Weights of a small segmentation model.
Training: 8200 steps, held-out accuracy 97%.
Rows from block 7 of the decoder, named by matrix and row number. Each number is 200 + 40 x the weight over the matrix's rms, rounded and kept within 0 to 999. All counts start at 0.
# conv: 3x3 conv (decoder.decb.1.2.conv.weight, 128x128x3x3, standardized in use), inputs 24-35, a 3x3 kernel for each
conv.61,247,207,140,233,153,105,202,185,214,179,198,171,215,148,219,237,171,172,174,237,173,159,161,167,104,166,210,195,180,196,150,192,202,189,182,240,200,210,176,186,169,188,133,114,123,146,98,158,132,102,232,86,139,196,204,208,201,140,172,176,148,205,208,212,187,172,212,122,141,229,179,170,301,152,174,273,276,194,194,187,174,202,211,187,263,203,156,195,150,196,216,208,140,242,174,221,155,183,233,219,190,138,214,181,189,174,179,152
conv.62,179,264,259,244,233,190,239,243,179,199,175,239,169,184,213,192,144,148,217,139,150,173,149,149,148,266,265,145,183,200,160,163,203,183,147,166,182,170,187,178,240,233,208,164,168,179,136,150,218,215,215,206,164,196,172,241,247,271,280,206,217,268,204,245,228,242,186,253,252,232,253,155,189,158,194,189,187,141,158,135,172,169,208,172,266,189,219,252,154,192,198,199,187,219,199,196,208,197,197,178,197,180,184,208,203,168,194,214
conv.63,128,182,231,130,179,155,140,202,237,217,205,196,192,245,174,275,181,152,228,218,200,192,234,220,201,193,152,213,203,198,279,182,210,136,206,262,230,227,207,279,251,210,111,205,218,241,162,207,191,168,176,173,260,237,172,173,178,123,212,220,182,241,230,185,157,201,234,223,222,193,184,149,234,168,264,154,223,134,230,220,152,267,148,161,213,210,165,209,285,153,247,227,243,179,252,171,201,243,172,214,229,257,178,146,162,219,256,162
conv.64,172,208,156,201,248,136,261,264,207,121,228,219,225,171,230,233,184,170,180,216,209,233,219,180,172,148,146,248,181,190,219,263,218,159,206,182,157,175,214,179,180,148,197,145,195,152,204,161,163,176,193,147,189,153,102,187,133,159,211,105,269,167,113,195,240,170,235,239,207,211,193,195,189,166,146,146,245,261,215,197,166,142,131,145,170,158,175,194,171,171,170,174,193,219,263,227,263,249,215,219,156,217,190,217,205,189,227,172
conv.65,164,242,251,201,284,161,233,140,132,247,152,51,213,254,168,199,234,269,198,239,163,195,176,184,145,241,173,220,198,226,242,240,194,266,205,53,264,197,152,237,159,186,163,199,229,223,181,169,233,255,251,179,206,203,163,183,212,207,173,136,217,170,216,223,243,207,249,212,205,176,158,158,276,297,251,231,237,230,247,272,197,186,161,168,215,258,138,167,191,186,304,237,213,189,255,202,162,188,253,209,174,211,244,178,180,182,244,200
conv.66,193,225,218,170,233,190,193,204,213,218,162,166,168,245,219,259,223,172,192,191,210,99,194,190,166,189,233,252,165,195,190,282,169,159,167,151,198,183,274,203,153,134,174,235,130,139,198,210,104,170,104,135,175,155,132,182,196,179,235,164,216,129,136,187,257,134,239,226,208,228,273,207,191,261,192,189,127,176,168,161,173,137,164,219,219,200,250,171,193,173,172,202,208,194,158,168,285,177,212,190,201,238,173,145,198,171,179,122
conv.67,142,156,238,188,186,173,179,238,212,148,147,165,229,221,205,208,185,208,166,192,205,249,191,200,265,193,218,145,148,210,172,224,201,211,205,222,191,173,260,187,171,154,111,188,150,248,233,171,221,171,157,235,184,215,233,169,228,179,155,196,178,257,165,143,190,209,158,172,207,181,220,205,187,184,237,179,211,227,200,146,171,208,258,142,185,167,194,238,282,202,153,225,262,122,265,201,134,137,116,164,176,266,178,152,189,206,215,174
conv.68,191,173,208,137,173,128,122,174,155,218,251,167,187,222,170,241,188,181,226,233,89,122,239,216,157,168,197,243,242,236,218,210,224,277,257,249,161,183,217,220,221,245,231,209,163,203,172,198,248,183,213,193,195,198,213,176,215,210,187,174,206,180,168,221,260,235,162,222,195,108,208,187,153,138,129,172,276,203,188,236,220,128,184,178,198,158,198,247,242,201,159,201,216,175,251,252,216,244,292,186,165,214,270,289,202,220,197,239
conv.69,198,198,213,132,182,215,206,248,193,243,194,241,242,164,172,158,198,230,215,307,232,218,226,137,244,221,216,217,201,206,160,162,181,159,239,125,148,154,232,173,183,251,188,183,216,164,168,194,188,178,228,258,178,150,101,109,239,190,221,213,204,294,232,161,194,194,165,260,212,202,185,186,209,211,207,150,169,210,217,229,145,176,256,221,170,154,220,146,233,225,199,202,161,171,230,203,223,285,208,139,168,242,215,193,206,235,213,216
conv.70,211,249,244,243,219,241,189,220,225,167,199,169,116,167,172,129,211,172,138,193,169,177,235,145,202,217,221,154,170,189,179,162,161,135,158,185,210,194,164,193,215,234,166,224,263,163,201,231,188,129,210,170,186,198,250,206,164,192,192,93,242,253,135,196,179,194,199,257,159,209,276,234,183,175,169,232,215,146,178,211,148,173,253,216,294,201,238,252,256,207,202,220,192,249,198,193,192,130,167,213,207,216,243,204,181,208,266,260
conv.71,212,164,95,204,154,166,169,131,213,173,210,261,152,177,160,171,158,179,211,199,175,145,139,177,160,162,185,163,195,169,235,190,216,177,185,196,224,140,146,183,178,173,190,214,236,196,139,153,162,158,203,180,128,153,219,265,262,177,215,180,195,183,155,194,166,183,243,207,225,254,244,226,162,226,203,160,164,208,176,192,204,209,195,186,152,143,190,237,166,219,259,245,300,144,257,224,216,166,187,209,236,189,183,169,152,245,171,205
conv.72,257,205,201,164,173,192,138,157,207,197,247,287,177,179,257,187,157,140,202,231,187,245,293,275,200,189,228,200,229,201,163,209,237,175,170,193,186,200,203,187,197,170,114,187,201,110,151,114,151,202,215,121,207,206,143,200,206,206,203,158,222,243,183,224,173,102,251,206,193,203,173,218,139,195,272,251,161,221,201,164,164,240,241,275,201,146,203,237,237,138,213,183,195,241,245,238,196,208,177,251,174,211,253,156,157,219,233,191
conv.73,232,229,228,123,216,274,118,237,254,202,230,184,191,221,186,178,205,143,217,216,143,181,147,184,213,138,259,179,150,128,167,214,161,227,225,166,191,162,209,203,217,178,202,163,154,241,260,233,111,169,222,143,148,217,190,281,280,183,193,186,213,176,172,147,200,271,130,222,202,198,172,204,182,220,165,140,217,232,158,195,190,228,156,174,252,215,206,132,204,203,156,181,220,173,133,146,167,213,218,135,163,242,185,229,213,166,208,168
conv.74,208,238,259,213,227,301,222,162,257,186,173,236,175,214,204,228,177,138,153,163,217,173,204,199,161,248,240,250,211,195,262,185,157,218,155,154,223,173,183,177,245,266,240,293,202,193,256,182,251,242,83,173,197,148,109,173,217,190,201,294,238,239,248,180,265,239,245,266,231,243,224,229,175,168,202,166,215,243,126,185,220,204,186,158,200,206,202,156,233,184,134,191,125,206,190,182,221,195,210,184,183,184,180,201,246,222,235,222
conv.75,224,220,183,144,156,184,196,157,170,231,168,161,218,260,124,105,169,213,172,235,230,259,240,248,172,195,139,203,150,219,171,223,197,201,202,268,199,220,206,182,168,155,95,217,152,185,165,170,180,147,160,160,142,162,169,168,217,141,222,176,160,162,119,166,185,230,181,221,233,146,170,126,136,186,258,176,179,193,240,167,149,149,130,158,109,178,212,183,204,187,182,134,292,235,245,128,249,251,213,295,237,182,258,191,177,210,206,185
conv.76,202,226,162,235,179,250,239,195,226,200,201,223,192,169,192,222,130,192,180,161,170,162,154,160,178,219,173,238,163,164,259,194,233,185,148,240,135,234,305,190,186,210,111,190,216,207,233,196,260,249,210,232,234,223,179,159,303,224,243,198,232,226,263,194,216,203,155,189,173,174,202,211,190,203,195,201,151,105,207,177,202,295,250,171,210,200,143,298,228,128,207,167,134,181,121,164,180,189,230,205,172,265,212,130,213,255,211,167
conv.77,166,178,205,176,205,215,243,170,214,172,322,231,184,178,212,172,181,213,151,184,223,154,190,210,124,226,116,256,257,274,223,158,232,152,144,190,191,178,143,216,132,160,267,174,149,240,198,207,256,177,171,212,159,216,201,188,230,191,170,185,226,285,171,200,156,246,188,152,197,213,248,242,183,174,208,189,171,234,206,275,222,166,148,156,219,194,204,142,219,201,212,208,295,232,185,174,256,239,187,165,185,221,231,138,202,170,188,195
conv.78,290,147,251,262,177,251,221,212,180,193,217,196,179,199,164,227,183,163,190,238,193,263,271,232,247,166,112,238,245,256,115,117,193,199,150,202,192,205,129,190,215,121,199,144,225,207,221,222,178,201,216,226,182,200,196,158,166,246,183,156,229,247,173,222,188,136,193,176,109,226,158,206,186,139,182,283,281,241,188,187,164,194,161,133,177,258,172,166,251,212,157,245,204,201,174,185,237,230,178,204,196,122,168,226,219,259,228,223
conv.79,229,175,190,102,217,156,170,208,251,230,109,213,221,205,215,229,227,227,201,207,208,201,161,203,146,212,270,244,195,212,226,195,219,207,171,201,229,251,196,241,215,247,238,234,220,99,244,179,197,188,192,158,249,208,237,233,168,200,191,211,135,175,202,272,159,208,201,120,208,91,217,208,200,205,178,210,213,151,188,136,160,173,226,197,276,234,207,187,202,236,267,274,247,164,260,230,148,204,165,173,185,185,183,171,190,276,200,148
conv.80,141,216,141,185,271,211,185,189,176,194,253,192,146,172,162,194,162,157,198,199,201,131,238,185,162,91,222,143,195,176,226,214,207,175,195,185,201,187,204,228,239,183,232,167,188,137,137,179,205,238,172,215,255,176,94,129,125,158,145,192,181,138,85,196,181,177,191,227,223,186,164,206,212,225,140,189,243,200,169,139,178,296,170,188,180,153,232,176,199,202,267,248,152,236,180,170,270,199,255,207,154,165,135,222,254,151,185,222
conv.81,150,257,228,209,176,145,275,203,173,159,203,184,200,133,208,221,176,207,174,176,171,258,213,289,236,231,260,193,217,193,155,214,239,216,205,213,106,243,283,95,161,239,130,244,160,278,217,241,220,213,171,185,138,146,144,212,140,212,266,210,229,235,195,214,251,202,194,228,90,265,144,143,191,169,223,114,199,259,174,209,263,180,223,181,166,226,201,158,250,273,170,129,170,158,264,239,254,181,178,198,165,161,132,194,226,154,245,141
conv.82,128,251,183,183,236,152,288,199,97,265,205,223,232,242,158,210,220,163,244,234,231,230,144,186,203,128,143,136,128,200,185,218,240,213,278,135,127,170,178,138,192,219,185,191,206,154,221,195,225,226,209,193,175,168,129,193,171,183,229,178,254,108,152,170,223,246,177,244,194,199,240,203,187,251,222,229,182,200,215,169,163,238,192,229,178,176,253,187,240,311,332,239,165,245,248,205,246,259,192,234,276,192,177,279,143,191,164,131
conv.83,261,241,148,234,174,148,125,165,319,197,198,199,209,160,152,165,244,163,128,179,183,160,194,206,216,216,185,194,216,80,240,248,248,167,218,186,209,193,183,244,252,170,110,96,219,124,165,250,206,237,226,163,274,242,242,175,147,252,183,244,205,231,210,217,139,200,217,228,188,253,217,176,184,152,173,170,256,187,194,272,136,273,192,186,304,202,149,155,197,306,242,242,147,243,184,313,177,181,167,195,175,228,190,162,244,227,141,171
conv.84,249,216,142,318,138,203,214,212,177,220,121,183,203,193,233,201,170,200,167,164,197,174,197,214,198,148,109,224,177,187,272,234,223,183,230,189,200,207,187,179,153,260,234,150,197,209,210,205,205,235,199,183,224,292,210,196,262,252,155,110,297,201,193,201,242,211,224,210,214,285,179,184,197,170,203,169,127,169,147,161,213,200,337,184,243,232,254,265,296,143,173,174,151,156,232,203,210,265,268,183,203,206,231,135,144,194,237,183
conv.85,180,218,137,244,192,99,202,150,148,213,166,226,256,196,183,174,258,140,234,146,275,194,161,285,181,170,243,216,266,210,192,223,195,157,190,166,277,220,198,201,187,264,207,209,158,204,266,210,214,222,208,252,229,151,214,213,179,259,109,223,207,245,261,179,261,151,188,196,210,214,253,154,152,124,257,237,149,168,209,214,202,221,131,185,189,183,187,227,165,214,196,242,157,198,239,179,155,198,203,163,224,227,190,209,243,212,230,179
conv.86,296,253,257,192,130,202,192,205,202,131,168,244,192,139,188,248,153,188,155,169,216,199,152,154,184,218,186,126,132,176,190,193,172,160,223,221,155,196,236,108,140,203,265,146,188,209,157,207,110,204,195,153,192,229,215,166,215,211,162,221,90,207,161,160,299,222,165,203,158,186,158,104,219,207,155,214,157,197,166,193,164,226,90,167,222,205,284,243,153,216,177,191,210,207,170,225,130,173,162,148,162,200,207,175,184,266,159,160
conv.87,143,203,262,158,190,210,151,237,201,252,241,221,193,234,188,142,180,207,248,217,146,204,177,150,199,210,135,231,181,133,191,165,205,174,163,150,179,174,199,224,202,199,205,167,167,282,197,220,234,179,241,221,214,205,228,108,153,182,169,153,220,200,189,207,216,242,202,171,246,180,215,228,209,222,208,214,112,256,266,272,274,211,198,183,186,255,223,178,234,308,204,273,239,250,251,277,228,186,166,267,254,236,200,220,223,227,294,185
conv.88,167,211,255,201,198,159,239,241,178,240,224,244,208,147,157,256,194,202,184,231,223,202,147,206,182,165,164,145,194,135,174,183,173,119,189,158,208,170,142,253,246,140,264,233,230,118,134,195,160,151,263,187,191,168,230,208,188,220,280,214,221,180,190,237,220,162,247,264,120,190,128,179,148,233,200,172,144,170,171,242,187,214,206,263,173,193,209,193,285,283,169,167,190,185,256,149,150,180,211,178,200,149,138,221,165,171,217,167
conv.89,257,185,273,139,177,206,176,209,196,179,200,186,126,208,197,185,264,124,176,296,149,288,266,171,164,159,160,185,270,311,205,212,201,181,228,172,201,196,206,132,193,208,171,175,231,220,92,191,283,264,204,110,232,248,217,231,192,122,173,182,259,177,220,249,190,131,176,160,196,244,197,225,245,205,191,170,220,259,229,246,213,198,245,162,168,254,254,149,238,206,261,258,259,211,187,226,212,218,174,231,251,180,216,172,212,160,165,148
conv.90,176,129,246,156,134,161,155,123,226,204,187,205,211,196,239,199,194,210,160,190,165,198,211,164,205,190,150,209,216,236,205,249,257,145,229,218,182,186,195,287,188,227,202,258,235,252,183,177,236,170,143,326,180,200,158,171,196,205,224,248,165,233,221,179,197,198,212,194,222,203,170,197,270,260,219,182,214,190,244,213,196,165,194,195,157,235,274,234,180,215,186,126,165,309,201,215,212,211,219,187,190,233,189,184,197,192,192,202
conv.91,199,272,258,250,271,211,211,209,259,244,244,228,218,187,223,100,136,155,230,231,129,233,204,163,260,243,259,164,146,215,239,205,164,306,275,223,183,178,233,207,198,157,235,256,238,226,223,220,198,170,223,247,206,193,163,209,129,229,140,220,198,118,158,182,249,240,236,288,221,237,224,243,223,191,186,208,173,170,184,256,265,221,191,246,184,214,176,152,137,216,253,312,262,291,255,175,220,232,220,185,217,144,213,166,147,202,233,236
conv.92,221,199,226,213,214,211,250,239,187,165,159,214,150,226,240,167,202,218,185,199,167,264,163,158,172,209,262,164,245,212,167,229,198,152,171,157,221,133,181,227,176,196,166,220,202,108,221,195,145,294,156,201,186,188,225,197,242,244,165,157,151,159,154,273,222,218,157,209,215,186,206,193,223,209,201,207,152,125,151,175,221,244,219,261,312,159,208,302,186,156,240,192,149,193,179,196,213,211,187,205,145,196,213,183,181,207,173,198
conv.93,182,226,255,152,230,278,149,274,177,240,185,181,158,190,149,165,166,153,253,161,154,201,236,121,211,147,163,195,177,211,190,257,212,218,202,213,201,206,189,198,220,218,209,230,227,201,164,147,214,229,250,207,216,244,194,221,131,252,232,170,188,230,216,163,226,237,267,273,173,213,251,247,143,156,201,120,149,208,167,170,156,218,157,171,148,189,150,155,204,154,181,171,152,157,206,225,181,210,153,196,197,154,248,215,198,207,277,145
conv.94,147,212,206,157,266,245,249,262,172,221,166,157,192,239,238,178,186,229,219,195,171,131,187,159,258,186,203,275,194,151,188,193,189,185,185,182,216,199,198,164,229,195,165,190,182,206,188,220,162,146,263,157,175,224,129,134,195,238,129,137,220,244,168,195,141,174,268,150,208,225,229,204,225,198,146,185,255,232,148,219,250,144,198,151,65,168,252,179,205,304,244,108,172,252,191,167,217,191,194,246,202,204,238,151,188,171,238,189
conv.95,212,247,299,158,243,201,296,235,188,254,252,240,217,241,234,191,135,205,228,266,208,209,190,157,214,173,161,200,199,222,167,217,248,209,217,242,171,198,196,206,296,240,213,207,240,310,264,269,228,168,225,179,124,173,253,197,174,157,218,226,176,250,200,155,133,221,170,207,155,190,168,164,169,152,230,145,149,178,220,215,277,152,186,239,182,152,163,215,222,178,252,169,231,181,221,188,171,190,141,216,249,221,175,238,251,197,193,195
conv.96,78,166,173,216,162,178,156,127,242,191,108,204,287,152,144,306,180,167,158,160,183,170,147,191,204,141,176,183,147,187,224,238,196,196,238,205,213,229,160,163,222,217,164,197,164,125,127,260,212,95,164,145,141,202,162,178,193,167,184,181,237,223,176,216,211,224,157,143,181,150,167,166,192,283,232,190,231,185,234,235,215,223,185,152,188,310,169,134,219,241,257,189,192,231,209,214,186,197,205,187,245,206,213,261,224,208,219,256
conv.97,200,207,150,263,204,202,208,201,222,172,140,193,226,279,248,199,188,154,174,243,180,258,206,240,211,164,233,133,240,225,196,283,159,170,231,260,244,226,204,234,187,179,218,243,199,203,197,226,280,293,226,241,282,286,267,225,233,215,231,261,288,222,190,201,163,111,242,193,195,174,244,265,254,235,167,230,139,188,301,200,220,183,256,74,180,184,208,181,259,192,181,221,244,162,185,240,178,152,126,303,264,269,208,234,198,251,143,191
conv.98,176,177,199,100,158,176,172,222,167,180,185,210,152,194,176,178,212,195,186,181,177,219,221,202,154,215,180,109,202,229,138,218,216,140,147,178,190,156,270,206,130,200,178,137,110,216,136,228,145,217,222,179,229,114,178,199,173,147,193,146,247,195,204,226,253,193,159,155,144,184,169,211,201,212,218,212,268,200,176,220,186,229,243,260,239,201,226,188,300,241,139,164,168,257,240,213,194,203,164,170,82,232,201,149,188,228,180,207
conv.99,232,201,188,210,248,192,227,196,211,191,232,204,181,155,186,123,179,159,187,277,56,194,249,169,166,200,223,191,169,188,170,237,185,201,241,241,244,251,216,193,143,208,144,198,183,194,204,197,220,265,208,195,250,183,214,203,118,200,197,173,133,194,172,209,222,226,250,234,251,217,242,198,167,156,159,205,280,147,242,241,228,213,217,223,223,266,145,164,232,189,123,222,193,196,206,163,191,238,194,214,183,159,217,193,210,174,180,235
conv.100,156,184,155,193,245,229,137,226,214,282,239,166,203,198,172,239,148,230,226,165,145,156,186,153,160,246,182,188,209,179,191,149,172,179,183,218,177,165,173,282,169,87,266,311,180,110,83,168,172,133,186,159,210,216,155,186,161,173,142,166,179,173,234,204,233,210,248,205,193,240,171,160,200,159,186,320,235,206,241,273,224,145,173,218,162,212,177,135,256,191,205,226,234,168,185,241,192,231,234,198,266,220,238,211,175,134,142,175
conv.101,131,245,202,229,238,266,266,173,190,219,275,307,207,176,286,172,140,191,241,241,230,270,204,240,219,203,199,220,238,225,231,233,203,245,199,162,243,180,152,157,204,213,145,187,185,219,236,190,193,224,198,237,166,230,128,167,137,165,194,172,257,222,194,168,206,171,202,133,204,200,154,149,232,173,168,211,223,189,253,209,199,183,135,134,150,181,207,219,305,112,204,261,203,174,197,202,144,160,243,194,186,228,149,181,171,185,205,217
conv.102,240,160,179,192,171,180,158,194,219,228,157,144,162,135,195,155,168,271,198,205,220,205,180,294,230,224,229,232,232,250,232,225,271,162,189,264,178,160,189,179,179,254,193,166,190,190,240,184,207,183,166,207,194,232,349,220,215,218,207,162,207,152,196,217,190,191,208,216,197,202,210,116,223,256,156,217,251,201,226,129,259,235,272,202,173,217,264,202,150,241,254,256,203,217,203,196,125,304,207,254,207,222,171,205,247,209,231,199
conv.103,281,132,114,185,101,128,221,166,193,167,131,127,136,207,182,244,166,179,222,203,274,232,213,215,187,148,257,181,232,247,176,186,158,206,191,251,283,172,264,230,239,184,91,238,152,194,228,218,232,202,263,240,205,282,212,161,227,183,211,266,189,216,154,199,198,156,201,215,148,154,160,171,209,228,232,187,209,148,231,202,218,284,233,219,196,172,191,289,238,160,256,161,194,215,233,202,188,192,280,241,241,127,222,245,205,183,223,224
conv.104,146,180,142,148,225,222,170,196,225,175,220,205,184,238,279,181,166,253,195,159,173,175,187,232,165,258,175,187,176,222,169,266,173,141,239,169,225,139,153,220,256,188,185,253,228,227,167,192,279,191,195,185,278,164,207,164,245,188,231,223,208,226,120,206,195,127,211,88,149,163,174,176,222,219,226,175,211,241,245,223,228,199,192,145,159,251,236,179,154,239,200,176,216,227,280,165,166,145,141,202,173,241,141,192,144,252,219,178
conv.105,163,233,258,207,169,248,159,207,205,203,139,119,225,200,192,225,254,189,244,224,136,210,144,177,285,246,228,202,202,181,206,184,237,200,203,201,231,214,268,250,257,192,203,194,144,259,161,238,225,237,194,234,216,255,174,259,167,165,188,187,142,162,271,177,231,212,196,223,222,167,250,238,189,181,229,218,162,235,220,225,156,181,268,107,180,197,174,228,237,230,199,164,155,197,249,177,215,240,172,228,177,231,156,237,189,83,227,213
conv.106,169,228,204,161,237,253,139,182,137,165,151,133,189,183,200,218,216,265,241,194,157,150,157,245,185,177,159,117,178,200,169,234,211,191,290,172,253,233,167,165,201,206,169,208,260,250,138,156,105,123,168,173,195,143,230,220,132,219,184,192,184,216,174,191,160,240,241,233,274,190,134,204,178,223,203,202,223,261,179,145,224,213,203,215,239,239,223,190,202,215,183,196,196,177,226,145,222,247,212,201,233,190,205,202,232,212,246,213
conv.107,196,264,173,206,248,141,137,141,156,110,171,181,205,288,192,175,244,248,161,176,209,179,215,254,203,184,131,169,239,192,193,214,179,195,189,165,182,232,178,124,223,201,205,204,153,161,227,198,161,206,174,156,243,172,206,161,131,199,223,217,179,211,152,208,193,171,214,135,110,173,105,158,215,225,178,228,171,146,216,221,190,157,159,170,270,197,196,230,192,162,210,190,130,239,255,211,257,136,188,192,171,203,228,208,221,235,256,200
conv.108,133,240,185,136,211,172,172,179,185,217,228,212,205,220,156,194,111,162,233,239,158,262,276,164,183,186,265,186,210,337,217,260,250,240,224,265,156,193,226,237,141,153,176,204,181,238,257,235,206,233,200,261,228,195,189,201,220,203,224,213,238,194,163,161,217,205,211,253,204,160,198,224,158,224,232,214,230,151,227,250,218,248,124,176,245,179,169,208,246,191,169,258,183,198,187,140,212,221,175,142,238,230,169,227,206,215,231,201
conv.109,156,174,173,152,190,266,173,215,246,150,268,169,195,237,195,145,174,181,121,162,124,210,219,220,234,226,271,221,240,221,190,218,233,223,193,251,156,177,171,236,210,151,239,244,207,287,253,215,237,231,183,231,183,188,290,104,158,193,178,211,204,184,207,202,222,158,228,212,226,177,222,224,243,122,118,201,172,145,226,170,176,158,189,209,194,175,128,187,198,170,207,133,217,244,186,228,218,186,231,172,173,163,220,216,162,190,214,148
conv.110,222,228,262,236,227,245,200,303,214,150,207,275,230,187,198,187,245,206,152,151,209,194,147,211,299,232,182,201,142,153,225,187,182,220,188,278,208,216,159,290,202,203,261,272,260,184,189,208,166,232,288,147,259,281,172,248,238,249,223,198,214,153,168,187,175,131,236,205,195,201,225,162,139,160,183,207,239,250,89,239,248,185,185,142,179,219,96,153,213,223,210,184,228,224,223,208,223,256,180,219,237,244,260,178,178,188,187,200
conv.111,219,144,251,195,222,229,193,230,168,199,229,184,214,240,169,229,190,184,240,222,147,210,200,248,168,191,176,220,227,225,223,235,191,178,188,219,237,218,265,241,261,151,229,184,139,196,245,224,121,197,208,111,188,231,182,234,241,103,147,132,196,227,235,190,238,236,224,177,196,164,170,123,215,213,194,302,183,241,249,180,225,170,175,175,232,251,207,183,171,173,156,238,246,160,192,265,212,189,196,234,251,184,214,234,178,281,235,130
conv.112,197,219,87,219,241,255,139,256,211,207,210,277,234,190,214,268,218,216,202,229,255,268,204,214,199,223,238,200,177,190,164,209,244,211,195,223,158,180,156,146,179,202,215,216,214,298,268,220,213,199,214,133,166,181,225,133,170,241,175,132,199,168,250,171,232,120,230,232,168,225,193,189,184,163,228,224,68,223,177,141,74,239,205,191,223,157,203,256,177,165,215,142,157,212,186,214,191,179,168,205,192,111,242,195,197,222,192,158
conv.113,261,220,218,179,105,201,184,118,198,199,142,165,202,185,195,158,214,227,211,206,156,282,181,194,315,285,282,256,123,112,147,130,192,245,281,164,203,209,139,222,252,215,174,269,178,226,186,188,193,158,180,171,279,198,226,205,104,147,120,154,184,225,200,210,216,192,223,179,273,147,220,214,230,236,197,227,228,176,223,190,203,207,245,207,189,143,221,186,183,244,215,283,202,243,239,211,200,168,229,200,235,159,217,223,250,189,181,202
conv.114,244,265,199,215,229,187,238,208,137,212,243,215,217,241,262,197,214,222,216,151,180,229,189,134,165,168,185,203,188,190,250,193,170,284,212,265,191,139,99,142,201,166,192,198,272,189,163,194,204,199,207,155,211,218,173,263,162,165,158,180,185,137,137,179,260,188,150,203,125,200,210,187,263,169,213,273,162,258,227,138,182,230,197,178,219,269,194,214,243,188,249,206,202,255,155,263,264,222,174,189,223,193,135,215,275,218,191,227
conv.115,179,131,221,150,153,170,115,215,237,100,188,212,159,244,189,176,201,186,229,268,188,231,200,244,158,203,173,224,217,234,173,239,224,153,184,143,186,206,217,149,253,223,131,127,173,152,213,172,173,198,209,120,160,215,137,225,189,164,165,191,202,208,118,163,239,204,248,257,222,213,286,252,240,188,211,198,222,195,152,189,312,184,166,188,264,226,175,191,211,161,213,199,169,163,184,245,215,288,159,178,164,162,251,258,176,228,191,131
conv.116,208,162,190,117,146,128,145,154,212,176,167,218,224,220,218,155,185,217,203,286,333,197,246,263,219,201,297,161,154,194,184,214,300,253,256,243,181,226,204,246,224,198,151,135,154,197,238,180,218,197,148,161,104,159,298,209,196,268,182,160,221,192,196,260,234,176,125,191,170,117,145,218,192,173,230,156,215,197,145,212,202,135,223,222,164,229,213,215,107,229,160,293,193,193,180,159,164,145,179,147,231,187,229,254,203,213,231,202
conv.117,177,168,264,174,180,221,124,153,145,199,281,236,154,222,257,181,180,224,136,218,169,194,195,162,185,237,152,214,296,227,182,246,222,225,207,240,202,231,166,244,239,206,200,283,207,250,158,230,309,220,179,150,197,125,151,226,207,221,212,163,170,143,191,280,194,186,242,195,187,175,193,195,219,140,211,159,166,113,199,169,160,139,273,182,228,269,289,287,170,191,196,209,161,234,143,181,190,163,216,207,171,215,185,199,141,197,197,205
conv.118,210,252,40,268,201,158,183,239,183,147,151,253,260,144,216,287,214,257,164,292,252,168,292,183,226,210,114,161,205,221,214,164,264,199,216,255,164,203,191,121,185,53,289,243,207,206,225,175,201,189,178,216,183,148,202,137,138,191,148,149,169,222,154,244,175,117,262,169,154,219,215,144,256,149,211,206,156,148,150,185,225,189,260,303,186,190,195,204,176,171,233,196,207,171,186,253,146,255,211,254,173,202,217,204,173,212,187,156
conv.119,170,120,225,210,181,212,197,237,182,176,224,170,209,224,189,241,276,197,247,118,147,248,218,151,228,126,171,231,248,255,231,187,242,147,203,213,150,216,144,179,176,168,160,143,193,163,128,246,153,159,157,151,131,180,160,172,59,181,119,93,180,195,87,191,194,156,179,255,167,111,232,265,190,226,203,169,175,208,165,150,272,178,208,213,226,193,206,242,163,217,143,222,174,209,290,195,163,280,232,169,181,208,211,179,137,206,244,221
conv.120,207,233,302,233,174,232,112,99,197,243,136,164,212,209,202,176,216,233,250,214,202,187,214,195,227,250,184,158,226,244,212,196,267,172,199,220,105,188,191,210,222,218,203,198,162,190,138,201,161,206,210,224,196,158,229,230,186,231,271,202,100,165,212,198,320,228,198,178,255,143,239,192,176,205,203,170,219,270,174,126,231,136,197,177,207,338,167,193,160,173,195,192,204,243,183,192,192,177,152,160,185,165,212,164,170,189,173,209
conv.121,151,245,140,175,228,204,186,210,179,222,178,125,218,179,164,195,229,155,204,181,267,196,180,180,217,187,193,217,211,147,160,182,159,184,238,192,205,166,191,121,149,185,263,255,195,192,167,167,272,203,194,277,225,118,233,180,258,183,213,182,154,126,176,203,263,235,222,185,218,230,163,193,189,193,226,178,210,129,223,160,142,178,232,256,214,181,199,284,297,240,161,163,191,216,286,241,220,226,131,214,181,215,204,194,232,244,197,164
conv.122,193,205,141,174,169,139,278,207,147,222,243,204,190,227,179,194,171,253,180,174,170,215,156,222,204,212,196,120,158,181,169,158,251,169,169,159,192,207,209,169,194,174,162,172,156,113,154,82,188,178,140,142,178,165,186,214,210,204,119,189,145,215,170,203,187,203,171,157,172,218,163,200,149,244,239,187,222,246,212,239,164,189,222,198,216,191,152,228,185,111,247,163,152,223,280,237,167,237,242,181,211,126,191,175,208,217,201,266
conv.123,218,230,234,313,194,141,194,231,152,183,205,199,239,181,141,186,168,147,181,196,190,121,236,219,134,184,160,161,174,180,254,182,233,216,221,234,230,174,216,192,127,99,149,239,245,155,188,252,164,218,253,248,164,239,195,207,181,249,208,184,227,241,160,173,198,272,187,210,254,176,174,222,216,164,178,241,146,230,186,199,184,169,146,216,198,237,168,215,247,270,254,184,138,253,197,187,201,219,172,188,185,148,252,186,149,220,198,209
conv.124,207,209,159,233,249,174,201,184,214,171,227,222,202,234,192,173,197,99,208,136,253,136,283,250,153,218,197,205,276,205,266,252,205,193,216,232,175,181,229,178,175,59,168,215,127,198,199,167,192,225,174,203,166,204,206,256,132,203,155,121,217,195,232,191,246,171,216,197,231,165,241,218,229,239,184,183,195,217,244,130,227,211,263,244,226,179,161,177,184,318,165,216,170,243,303,188,227,234,132,175,240,118,244,158,182,209,302,221